python train.py --train_examples=195000 --horizontal_flip=true --optimizer="soap"
Rows from block 3 of the decoder of a small segmentation model, named by matrix and row number. Rows with one number belong to one channel. Each number is 128 + 24 x the weight over its row's rms, rounded and kept within 0 to 255. All counts start at 0. After the name is the row's rms in percent of the matrix's.
After each channel's rows are labels from the 100 images, of 14976, where the channel reaches its highest value: "patch colour" is the nearest of a few named colours to the mean colour under the peak; "lies over" is the class under the peak. Only what is clearly more common there than usual is listed. The data: rendered made-up planets. In brackets: how many of the 100, against the usual share in percent.
# convs0: first 3x3 conv (decoder.decb.0.1.convs.0.weight, 96x96x3x3, each kernel summed), inputs 0-95
# convs1: second 3x3 conv (decoder.decb.0.1.convs.1.weight, 96x96x3x3, transposed, each kernel summed), outputs 0-95

convs0.21 074 [129 102 116 137 110 135  77 108 131 146  99 159 142 141 107 140 105  80 141 176 123 113 141 131 127  97 116 164  76 138 131 153 137 103 135 140 124 111 119 115 123 119 177 148 150 148  84  87 106 130 114 121 128 157 162 174 127 129 121 101 110 145 143 135 152 156 180 134 142 125 105  94 146  97 128 137 125 140 140 104 106 111 103 134 163 132  98 136 116 118  61  80 124  94 106 111]
convs1.21 094 [136 119 114 101 153 129 155 159 147 134 143  84 133 112 121 172 128  60 135 138 136 142 155 137 134 145 151 132 141 155 120 156 172 133 122 149 140 131 120 171 125 120 117  89 134 131 106 122 105 144 144 107 123 163 124 100  96 164 136 133 128 137  99 128 165  99 119  70 105 127 168 111 110 162  90 139  93 195 122 141 132 119 123 162 146 105 114  98 135 173 118 144 125 126 135  79]
patch colour: grey (31 vs 7)
lies over: planet (100 vs 23.7)

convs0.27 097 [162 170 112 107 143 100  89 159 135 158 103 105 129 131 133 129 141 125 132 172 192 139 147 158 128 162 125 158 169 111  95  94 122 116 101 126 135  86 112 132 115 145 134 112 125 143 115 151 136 107 148 146 152 135 100 121  95 126 153  90 135  94 138 136 127 141 111 140 163 148 113 141 141 130 122 166 102  92 153  85 125 143 188 178 103 158 146  84 117 146 147 121 133 120 114 148]
convs1.27 095 [ 68 111 157 155 122 155 130 116 125 139 114 154 150  95 107 149  90 137 138 112  77 121 129 121 135 101 105 147 105 136 143 149 142 166 131 142  91 128 112  97 139 124 149 154 122 107 113 119 118 148 102 109 108 153 172  97 152 118 111 144 145 120 151 121 179  62 155 111 144 114 120 158 102 128 141  92 160 173 122 171 145 126  97 128 166 119  97 119 136 155 148 153 171 123 126 124]
patch colour: brown (36 vs 9.4)
lies over: planet (91 vs 23.7)

convs0.30 085 [104 140 141 153 144 160 117  99 136 100 182 114 125 127 134 125 136 133 128  77 124 118 145  99  95 119 164  79 148 111 112 130 161 149 143 112 156 127 139  87 112 124 105 153 123 128  84 136 164 134 131 180 137 142 149 110  93 102 115 134 167 121 100 103 111 121 109 127 127 126  99  96 136 166 136 160 109 146 116 206 167  80 123 147 158 126 140 144 115 123 125 140 105  99 122 131]
convs1.30 097 [144  87 106 104 105  60 147 133 119 165  95  97 150 169 115 137 128 108 101 126 123 138 111 139 130 143  89 123 118 114 157 114 152 116  95 119 122 108 108 138 197 156 155 118 123 134 162 132  84 144 131  87 114  96 142 161 116 148 149 125 117 115 118 123 128 116 155 144 123 106 109 133 135 114 100  79 144 105 184  61 128 133 146 103 111 116 151 136 144 136 135 132 165 130 146 131]
patch colour: grey (32 vs 7)
lies over: planet (100 vs 23.7)

convs0.22 098 [130 124 112 132 100 135 151 126 120 131  86 122 132  74 164 155 106 122 131 148 116 123 126 132 136 144 113 139 120  95 102 119 152  99 142 118 124 156 134 132  99  76 131 141 202 141 130 131 138 101  92 109 108 130 152  84 106 150 121 136 101 120 116 134  97 151  87 154  98 142 132 111 129 172 167 126 137 142 142 121 186 134 126 124  85 158  73 115 119 163 124 147 150 105 122  80]
convs1.22 095 [ 81 138 136 114 134 122 128  96 143 157 184 140 132 145 108 108 156 119 149 120 139 136 110 110  97 105 101  88 143 150 198 101  78 126 130 105 117 117 118 107 177 124 142 120 130 123 143 131 166 160 159 124 167 126 122  98 102 116 142 130 182 109  91 144 124 106 148  74 134 124 144 128 136 105  86 137 116 126 150 118  87 127 153  91 133 121 111 122 132 141 160 145  89 130 124 155]
patch colour: grey (33 vs 7)
lies over: planet (100 vs 23.7)

convs0.81 089 [143 109 140 115 135 137 149 184 130 147 118 118 122 109 132  90 150 108 126 103 160  96 121 132 147 136 167 136 167 145 122 136 174 190 126 121 122  91 102 148 126 125 126 115 127 156 117 133  96 143 121 100  98 113 146 115  91 149 142 126 125  88 106  88  88 133 119 103 119 161 107 122 115 115 134 123 111 133 142 133 139  70 131 152 167 133 155 100 104 129 153 122 127  72 148 197]
convs1.81 085 [129 157 138 128 115 107 125 114 127 150 136  93 161 164 120 148 126 160 121 187 122 141 189 110 161 133 132 132 152 120 140 137 135 121 144 101 139 161 152  95 140 143 123 164 142 144 128 160 131  89 133 141 139 158 118 130 141 104  68 154 128 164 103 114  95 135 153 154 135  93 166 194 139 132 118 114 126 174 134 101  95 157 108 119 110 150 142 155 147 122 151 143 134 157 110  84]
patch colour: white (35 vs 1.4); pink (27 vs 1.9)
lies over: planet (100 vs 23.7)

convs0.43 096 [ 97 117 115 129 113 110 140 150  89 139 106 149 116 154 148 100 114 161 173 138 156  77 123  88 124 153 122 151 147 137 123 120 145 156 112 120 121 128 123 135 138 159 154 119 107 151 121 157 127 125 107 135 118 147 137 122 110 148 174 134 177  97 113 172 129 129 115  99 144 117  90 123 140 157  96 184 142 161 110 159 105  76 106 126 122 159 104  60 136 169 129  98 117 126 143 131]
convs1.43 097 [149 169 144  88 161 153 100 101 149  82 150 136 150  82 125 151 147  97  97 112 127 138 151 164 119 129 126 155 102 134 185 160 118 143 160 146 113 120 124 148 127 142 104 130 174 120 123 113 147 117 141 134 150 111 134 110 169 101  83 143 129 123 102  71 117 145 150 152 147 117 165 111 117 139 115 100  90 125 116 119 129 153 153 114 118 127 180 166 134  89 142 131 134 166 134 123]
patch colour: grey (26 vs 7)
lies over: planet (100 vs 23.7)

convs0.15 091 [140 159 146 133 104  90 106 114 109 144  96  96 165  80 133 122 121 135 120 122  95 115 149 135 132 110 125  87 126  97 106 140 171  78  88 157 116 110 155 105 109 127 142 143 114 127 108 120 126 116 145 136 117 147  64 178  92 108 153 136 167 155 126  99 137 104 147 116 117 133 148  81 107 113 130 139 133 171 140 115 144  94 140 123  81 126 188 150 111 131 121 107 137 115 140 133]
convs1.15 110 [127 115 119  90 118 114 123 138 127 153 141 125 106 166 146  95 144  92 121 113 150 110 109 105 127 132 124 127 114 211 150 128 104 135  95  82  91 177 109 158 156 110 151  84 133 120 145 146 140 129 130 136 129 109 178  78 143 137 101 146 123 102 140 148 121 112 145 154 120 114 114 118 186 135 166 133 145 102 154 130 142 136 105 158 158 125  86 118 164 142  96 154 142 147 129 138]
patch colour: grey (36 vs 7)
lies over: planet (100 vs 23.7)

convs0.29 113 [143 137  88 103 122 156  94 138 135 108 116 100 118  85 121 115 113 124 121 101 155  95 130 114 115 132 132 122  71 106 103 140 126 139  90 163 111  97 135 137 100 169  89 160 131 138 142 121 126 139 112 154 132 141 133 129 152 102 135  75 150 123 147 124 136 152 133  99 125 134 146 161 118 112 147 126 130 238 148 122 164 147 171 141 137 118 120 164 126 117 156 134 105 145 136 143]
convs1.29 108 [113 120 153 137 161 102 164 157 131 127 131 104 121 174 148 143 138  82  98 115 121 108 112 144 129 154 155 127 163 133 161  94 135 145 175  85 139 168 157 134 127 128 136  99 115 153 144 162 155 124 144 105 110 162 145  96 153 120 131 151 133 155 132 141 124 119 154 147 147 156  98 113 146 113 127 120 141  35 140 128 107 120  97 129 160 147 142 147 114 112 119 164 129 128  72 140]
patch colour: brown (48 vs 9.4)
lies over: ring (54 vs 3.2)

convs0.89 094 [133 104 141  71 104 119 137 155 133 135 121 159 161 103 118 118 180 132 130 158 119 161 105 119 118 141 136 121 140 112 107 154 116 106 115 121 158 103  98 118 143 128 129 132 120 124 133 111 119 103 111 117 133 138 144 134 115  89 141 156 136 119 128 139 151 121 142 120 161 171 103  72 122 157  79 199 110 112 114 135 178 109 104 158 160 174 126  79 130 125  82 103 114 145 113 161]
convs1.89 088 [120 143 155 140 161 125 123 121 138 131 117 105 125 117 115 142 119 151 145 119 110 112 144 108 176 109 111 131 105 117 138 129 165  87 103 137 155 126 104 120 144 141 149 158 148 146 116 129 150 126 122 155 153  95 136 162 132 158 158  81 131 159  97  98 145 152 128 136  73  88 139 147 126  66 138  92 142 167 166 106 128  96 111 116 115  95 130 145  95  92 136 104 158  77 175 112]
patch colour: grey (27 vs 7); brown (26 vs 9.4)
lies over: planet (99 vs 23.7)

convs0.31 098 [120 124 116  89 128  95 116 142  78 146 189  96 141 133 133 120 127 171 159 130  82 102 129 130 118 144 125 105  94 144 109 143 131 141  88 119 160 172 113 145  97 164 151 163 125 130 130 154 114 152 124 123 139 159 125 134 123 118  77 107 166 116 125 126 121 147  95 141  83 114  85  92 153 136 135 111 122 110  95  90 143 108 120 141 145 161  68 151 126 132  97 146 143 112 136 125]
convs1.31 088 [124 136 162 105 111 124 158 137 175 116 132 119  98 117 122 140 136 109 130 132 131 191 110 122 115 122 140 136 146 104 178  99 146 112 134 116 133 101 151 133 163 105  96 144 122 146 138  94 160 102 145 161 136 129  94 113 138  98 132 185 132 107 135 148 148 147 150 120 170 153 146 137 113  88 131 168 133  91 155 125 101 170 137 137  52 114 172 131 125 125 153 131 113 165 111 122]
patch colour: brown (27 vs 9.4)
lies over: planet (100 vs 23.7)

convs0.48 093 [161  88 112 101 137 115 106 151 149 132 189 130  90 112 138 123 130  90 111 126 129  65 143 115 111 139  97  99 121 125 131 144 123 110 121 145 128 122 127  89 126 147 146 131 100 103 150 106 153 106 108 147 158 108 144 107 154  81 103 114 134 103 118 110 131 109  94 123 115 147 130 124 132 146 159 139  99 165 174 149 165 140 165 175 113 159 153 121 126 139  83 113 152 128 124  68]
convs1.48 098 [127 103  98 117 130  90 150  98 111 164 115 130 133 132 110 124  95 108 119 155 140 111 134 145 133 113 166 114 163 124 143 121 134 149 146 125 124  82 105 140 139 149 137  90  75 140 121 138 178 138 129 134  90 138  81 147  89 158 103 117 140 156 117 158 107 137 143 163 147 106 112 122 150  89 110 168 156 101  81 122 144 162 108  93 147 110  93  87  80 134 133 119 140 135  94 151]
patch colour: grey (48 vs 7); brown (37 vs 9.4)
lies over: ring (92 vs 3.2)

convs0.62 099 [129 149  95 123 124 143  75  79 124 153 113 120  78 136 130 146 103 119 109  97  94 128 115 154 140 152  79 101 115 104 154 153 150 118 124 137 126 144 162 159 172 106 153 116 102 135 106 124 123 137 144 138 120 145 106 120 109 126 135 122 107 130 132 137 112 113 144 100  90  95 127 143 117 106 127 147 134 108 139 115 116 160 116 174 159  74  49 112  88 134 114 176 124 119 132 157]
convs1.62 100 [133 118 158 101 105 127 140 188 153 120 148 136 148 106 113 113 117 100 156 131 137 149 153 142 137 126 159 129 163 179 112  87 151 155 174 116  66 123 116 130 156 121 115 103 142  78 153 132 115 118 105 116 131 176 145  78 169 130 108 131 131 106 126 151 153 123 114 151 143 140 123 103 160 129 146 119 144 113 133 123 120 114 131 120 127 168 138 112 144  93 147 119 107 117 195  88]
patch colour: brown (36 vs 9.4)
lies over: planet (92 vs 23.7)

convs0.50 090 [134 112 153 109 115 138 148 113  84 131 173 135 108 134 119 143  93 140 180 130 128  97 115 140 112 149 119 177 107 105 107 148 124 103 159 140 135 121 141 115 168 131 153 171 142 100 110 139 137  97 119 129 139 122 135 136 133 115  95 116 121 104 161 162 105 182 125 124  73 109 136 154 121 126 116 149 101 129 139 177 130 147 102  71 157  67  97 136 148 128 107 137 138 140 113  83]
convs1.50 088 [106 120 106 120 165 106 130 120 100 106 136 130 118 118 162 130 122 181 112 127 117 152 130 141 136 110 136 122 152 137 126 123 135 129  79 161 169 144  84 181  69 126  96 104  94 117 133 130  82 136 134 178 112 106 161 127 100 131 150 141 126 145  96 120 148  91  96 131 165 105 114 113 114 122  91 153 135  82 115 108  95 133 166 120  90 146 156 129 109 137 152 100 101 136 146 108]
patch colour: brown (27 vs 9.4)
lies over: planet (100 vs 23.7)

convs0.17 079 [ 98 104 126 118 137  84 122 162 152 113  99 137 157 145 107 129 106  95  96 115 129 159 135 154 124 114 136  68 136 129 100 123 124 120 116  96 122 146 125 131 118 113 137 159 114 128 111  92 165 179 157 124  98 122 158 181  81 114 142 124 149 117 107 157 143 126 141 145 181 120 121 104 117 122 136 102 136 156 126 105 179 114 185 118 111 123 107 131  81 153 147 107 127 149 140  86]
convs1.17 084 [129 122 118 121 138 152 101 151 125 123 146 125 121 128 162 141  98 110 148 100 132  98 148 108 148  83 125 143 122 134 112  83 101 130 138 164 125  60 111 158 143  84 148 114 151 121 163 138 123 129  88 134 148 132 127 134 120 150 122 118 116 115 117 148 109 120 122  96 100 127 118  49  91 185 141 133 136 118 177 171  86 140 107 148 116 124 126  89 105 124 145 149 109 149  91 109]
patch colour: brown (31 vs 9.4)
lies over: planet (91 vs 23.7)

convs0.66 110 [109 141 113 111 122 141 116 124 152 120 151 140 107 114  89 102 111 103 119  91 107 123  83 105 180 190 154  78 166 137 116 162 155 164 124 155 165 103 125 111 111 114 111 132 120 142 131 129 120 118 112 139 121 125 124 129 133  71 149 105 147 102 141  96 105 192 138 157 137 104 147 180 128 128 136 152 127 115 143 161 135 110 156 134 117 112  98 141 121 113 119  71 106 129 123 149]
convs1.66 103 [144 144 139 132 101 126 121 138 148 181 149 125 153 142 141 134 140 173 122 165 165 114 142 143  81  95 141 141  90  90 123 114  94 115 101 122  84 137 119 116 136 114 170 141 174 102 167 112 155 120 139 127 141 154 130 135 141 172 127 132 127  90 161  85 164 108 126  84  80 146 143 102 101 122 130 139 103 153 161 112 127 145 136 109 124 144 160 132 156 147 137 174 120  93 130 134]
patch colour: grey (28 vs 7)
lies over: planet (100 vs 23.7)

convs0.39 106 [ 98 122 107 107 127  78 101 150  87 147 111 117 129  89 141 112 136 135 120 100 134  85 122 114 126 121 120 113 104 107 129 139 160 127 194 147 130 136 135 160  99 101 139 173 120 124 140 101 130 165 172  80  98 122 101 100  94  95 160 129 161 136 154 150 133 122 137 132 151 133 143 143  95 115 118 102 104 117 150 133 119 113  98 151 150 164 160 158 166 171 122  82 128 136 115 147]
convs1.39 092 [159 123 127 160 111 146 133 118 141 125 152 159  99 141 106 142 134 121 124 154 133 135 156 121  88 110 172 131 156 140 132 141 145 133 131 108 129 134 130 148 126 122 116  84 137 133 154 158 109 112 126 138 162 106 188 147 145 144  98 109  83 138 113 170 145 114 108 108  92 160  85  81 132 163 175 123 131 161  80 155 139  96 170 131 110 109 124 172 144 112 106  98 114 104 171 120]
patch colour: brown (48 vs 9.4)
lies over: planet (57 vs 23.7); ring (43 vs 3.2)

convs0.42 086 [110 120 142 165 120  74 102 136  80 126 133 131 100 169 150 125 157 136 150 121 135 140 173 168 124 123 123 146 170 110 100 124 127 107 125 116  92 125 128 154 141 127 148 155 133 123 116 153 143 125 147 150 128 129 106 163 141 161 162 110 162 107 119  98 127 172 130  88  69 112 130 139  92 122 130 162 157 149 161 153 104 103 145 148  90  99 137 123 139 131 129  97  83 143  88  99]
convs1.42 090 [106 116 131 107 112 186 111 150 143 139 108 129 156 120 123 121 107 150  85 153 103 102 136  96 104 135 131 120 127 129 135  72 113 145  68 159 121 122 162 127 136 167 121 121 159 154 111 122 133 145 110 146 105 122 152  78 132 113  86 146 121 165 117 160 105  85  95 180 136 147 135 104 107 103 116 120 102 129  69 143 168 125  91 129 154 104 149 120 146 145 121 138 138 131 143 132]
patch colour: brown (37 vs 9.4)
lies over: planet (60 vs 23.7); ring (40 vs 3.2)

convs0.67 088 [ 97 115 139 147  97 103 108  81 126 148 144 102 191 136 134 139 105 155 154 111 103 122 145 117 121 112 170 144 138 163  81 116 118 138  78 131 132 126 134 103 125 116 135 152 141 169 109 140 124 115 141 143 138 145 105  57 130 117 128 133 106 130 147 121 139  85 141 158 151 118 106 137 138 106  91 155 173 122 105 183 154 119 142 120 169 108 117 106 115 123 114 152  94 164 148 148]
convs1.67 095 [180 135 136 160 147 143 160 134  96 151 119 155 126 116 155 113 152 166 122 154  98 140 124 108 130 135 114 133  78 141 131 138 136 149 124 128 135  94 113  65 123 148 129 105  90  90 177  92 113 117 140 121 106 105  93 114 141 170 137 114 120 108 129 108 100 173 117 115 135 135 133 120 120 178 149  99 112 134 109  75  76 124 116 125  84 133 157 113 131 131 107 118 156 109 140 163]
patch colour: grey (26 vs 7)
lies over: planet (100 vs 23.7)

convs0.56 095 [125 129 116 155 110  86 120 100 126 147 159  98 145  87 149 108 122 136 146 147 166 104 123 149 138 143 145 134 173 107 120 168 119  84 124 117 146  82  93 146 122 150 117 143 153 111 171 152 109 106 145 141 110 133 155 146 128 116 124 100 139 134 139 148  74 124 103 131 170 120 104 140 158 138 101 153  99 182 112 178 151 100 120 117 107 103  65 105 118 117 101 106 121 128 121 127]
convs1.56 104 [131 140  99  86 141 155 123 165  70 109 114 147 133 168 126 100 129 144 103 120 124  85 154 147 111  90 117 133  90 100 149 126 126 140 162  91 133 171 122 127 102 107 110 130 123 127 125 141 146 119  97 125 178 127 152 110 171 146 118 180 161  90 114 120 125 128 147 112  97 143 116 122 154  89 128  95 127 106 131  84  79 148  90 130 124 140 176 103 125 126 120 107 142 125 141 152]
patch colour: brown (27 vs 9.4)
lies over: planet (92 vs 23.7)

convs0.49 078 [147 155 120 118 145 120 135 178 109 163 126 111 114 112 148 158 120 112 111 158 108 111 100 121 127 157 133 107 156 106 128 127 157 103 145 146 145  88 108 136 173 116 173 137 149 145 116 145 123 170 120 123 145  98 106 139 125 161 134 113 123 161 125 112 139 160 127 125 124 115 147 110 118 156 164 164 106  66 146 101 143 125 130 145 104 106 142  98  99 112  94 156 136  56 141  67]
convs1.49 084 [125  90 138  92 134 108  91  80 161 118 160 166 146 126 122 107 134 111 117 161 123 167 120 130 136  61 161 130 104 155 108 133 154 136 138 153 125 131 154 136  55 116  92 143 134 131 156 139 163 103 140 125  99 126 152 161 142 109  94 168 142 123 154 118  94  82 114 156 134 132 112 103 114 124 133 111 125 149 111 152 137 135 124  97 153  96 109 169 125 134 145  91 138 122 107 138]
patch colour: brown (25 vs 9.4)
lies over: planet (52 vs 23.7); ring (28 vs 3.2)

convs0.36 092 [133 123 132 104 118 128  68  65 149 148  89 140 117 150  98 118 135 121 124 138 144 140 133 177 156 110 155 101 137  95 145 138 126 125 106 110 122 132 149 159 115 137 128 127 180 137 125 115 149 118  93 145 139 184  80 101 100 130 159 129 186 115  93 156  98 124 113 147 116 120 187  97 153 154 129 113 109 123 122 158 120 116  98 104 120 111 133 146 123 124 143 112 119  78 128 141]
convs1.36 095 [112 112 156 159 163 162 165 186 140  72 111 120 142 101 124 142 143 116 127 154 131 134 115 135 131 114  94 136 126 134 106 122 135 128 135 124 127 165 138 122 134 130  84 124 116 114  87  99 113 127 159  85 107  84 178 158  87 113 101 141 109 104 162 132 108 131 162 101 152 131  67 164 119 115 138 137 135  94 148 115 105 156 152 148 128 133 120 122 117 117 150 144 133 135 157  70]
patch colour: grey (25 vs 7)
lies over: planet (100 vs 23.7)

convs0.9 088 [106 150 158 142 124 102  84 135 138 139  87 109 127  76 135 156 109 105 102 148  97 176 115 101 129 120  91 123 119 124 154  53 101 133 141  76 161 122 120 120 126 130 143 147  94 143 117 102 158 111 120 117 109 144 115 123  87 110 136 144  98 135 114 120 131 123 118 137 105 174 147 136 134 138 138 136 115 114 114 107 105 148  99 159 133 114 156  94 128 151 170 182 143 129 178 130]
convs1.9 100 [ 94  97 142 139 125 151 119 130 116 144 166 114 139 158  93 137 129 130 130 109 139  99 144 169 118 175 151 145 141 153 103 146 148 113 160 146 102 117 127 150 128  76 128 123 152  78 115 147  95 147  95 157 122 176 156 130 155 129 139 126 105 130 150 125 103  91 160 126 102  91 125 109 132 181 118 120 125 178 105 147 150 149 143  97 128 142 104 144 125 100  97  59 130 137 138 130]
patch colour: grey (30 vs 7)
lies over: planet (99 vs 23.7)

convs0.93 104 [109 109 121  94 116  97 109 177 122 118 103 130 106 110 154 103 127 135 117 121 127 114 116 164 109 115 115 140 138 119 142 111 146 131 166 113 127 151 133  64 107 137 126 126 102 153 159 103 127 136  76 151  74 134 112 119 109  88  86 155 140 171 111  98 159 106 168 150  91 144 107 138 172 135 101 169 147 114  77 163 106  98 110 132 142 124 112  96 117 136 139 100 115 140 138 125]
convs1.93 102 [151 119 123 120 110 121 105 121  77 163 148 153 100 149 118 100 125 134 107 157 115 143 154  71 124 113 184 107 127 141 109 160  94 113 118 139 135 151 143 145 165 136  89 136  77 132 161 155  91 134 148 113 146 105 139 154 121 146 120 121  97  95 126 152 132 164 131 148 152 102 122 124  93  93 159  76 132 157 159 138 107 112 108 118 129 123 132 148 156 159 109 109 178 103 141 116]
patch colour: brown (26 vs 9.4)
lies over: planet (100 vs 23.7)

convs0.88 102 [131 120 120  91 137 129 150 146 106 132 180 131 149 115 114  62  88 105 120  96 151 107 156 144 131 171 114 102 154 120 144 128 184 119 131 114 147 150 135 167 113 145 159 151  88 101 134 154 122 101 117 165 128  95 113  68 120 101 100 111 104 136 134 103 142 127  96 107 131  95 148  96 134 154  98 136 159 128 138 131 148 143 111 136 115 104  88 129 142 157 159 111 125 113 123  87]
convs1.88 099 [103 117 151 171 139 130  96 104 142 128  38 125 120 145 109 171 111 148 101 133 108 122 121 101  92  90 119 151 113 128 145 141 117 155 140 123 130  58 115 117 128 155  95 108 145 128 131 103 195 133 103  99 132 112 153 156 148 115 125 133 116  91 151 139 106 156 151 157 154 117 103 105 141 115 137 117  95 150  90 143 137 111 123 109 103 139 117 104 118 119 120 142 163 140 152 137]
patch colour: brown (27 vs 9.4)
lies over: planet (61 vs 23.7)

convs0.3 113 [109 109 122 118 130 152 131 119 131 113 125 123 107 102 125 127 135  95  85 127 122 112 104 131 134  91 131 130 139 110 164 153 135 166  84  99 107 166 150 139 141 130 160 135 127 138 140 115  61 124 167 187 164 146 137 129 126 103 119 128 140 124 121 115 119 114 134 102 154 100 136 168  97 154 117 140 118 151 112 175 117 115 110  95 144 138 158 122 128 151 117 189 106  96 111  53]
convs1.3 101 [165 159 139 120 141 164 138  95 108 113 126 111 150 147 170  80 125 128 132  87 138 125 135  93 136 119 121 133 107 122  94 119 127 125 138 166 159 180 103 123 112 138 120  82 139 163 113 137 180 145  81  82  75  81 131 152 106 167 136 113 118 111 131 122 115 148 148 140 100 114 118 106 163 137 135 143 129 119 153 104 120 150 143 119 107 129  84 131  99  94 107 103 142 167 130 129]
patch colour: grey (39 vs 7); brown (33 vs 9.4)
lies over: planet (82 vs 23.7)

convs0.24 072 [163 124 140  97 183 116 112 101 125 127 139 101  97 106 154 111 126 120  91 112 137 130 138 138 104 136 117 171 126 137 121 143 150 128 141 171 156 115 105 139 145  96 146 177 146 129 161 108 129 116 136 111 166 156 181  92 131 125 132 116 148 104 128 168 151 121 115 131 125 118 127 166 124 105 141  94 130 120 134  70 156  75  85 140 166 122  97  94 164 126 166 109 121 119 121  98]
convs1.24 101 [100 105 122 134  75 160 112 137 148 164 135 125 146 148 104 141 119 127 112 161 140 148 161 195 106 157 134 112 131 142 100 125 142 137 159 128  82 115 132 149 151 129 147 123 103 109 114 130 108 144  97 140 150 163 124  93 140  92 146 126 151 108 159  70 131 149 134 106 163 144 144 102 137 143 143 160 110 127 147 128 134 136 170 104  91 158 187 153 152 120  96 124 121  89 153 115]
patch colour: grey (37 vs 7); brown (35 vs 9.4)
lies over: planet (65 vs 23.7); ring (35 vs 3.2)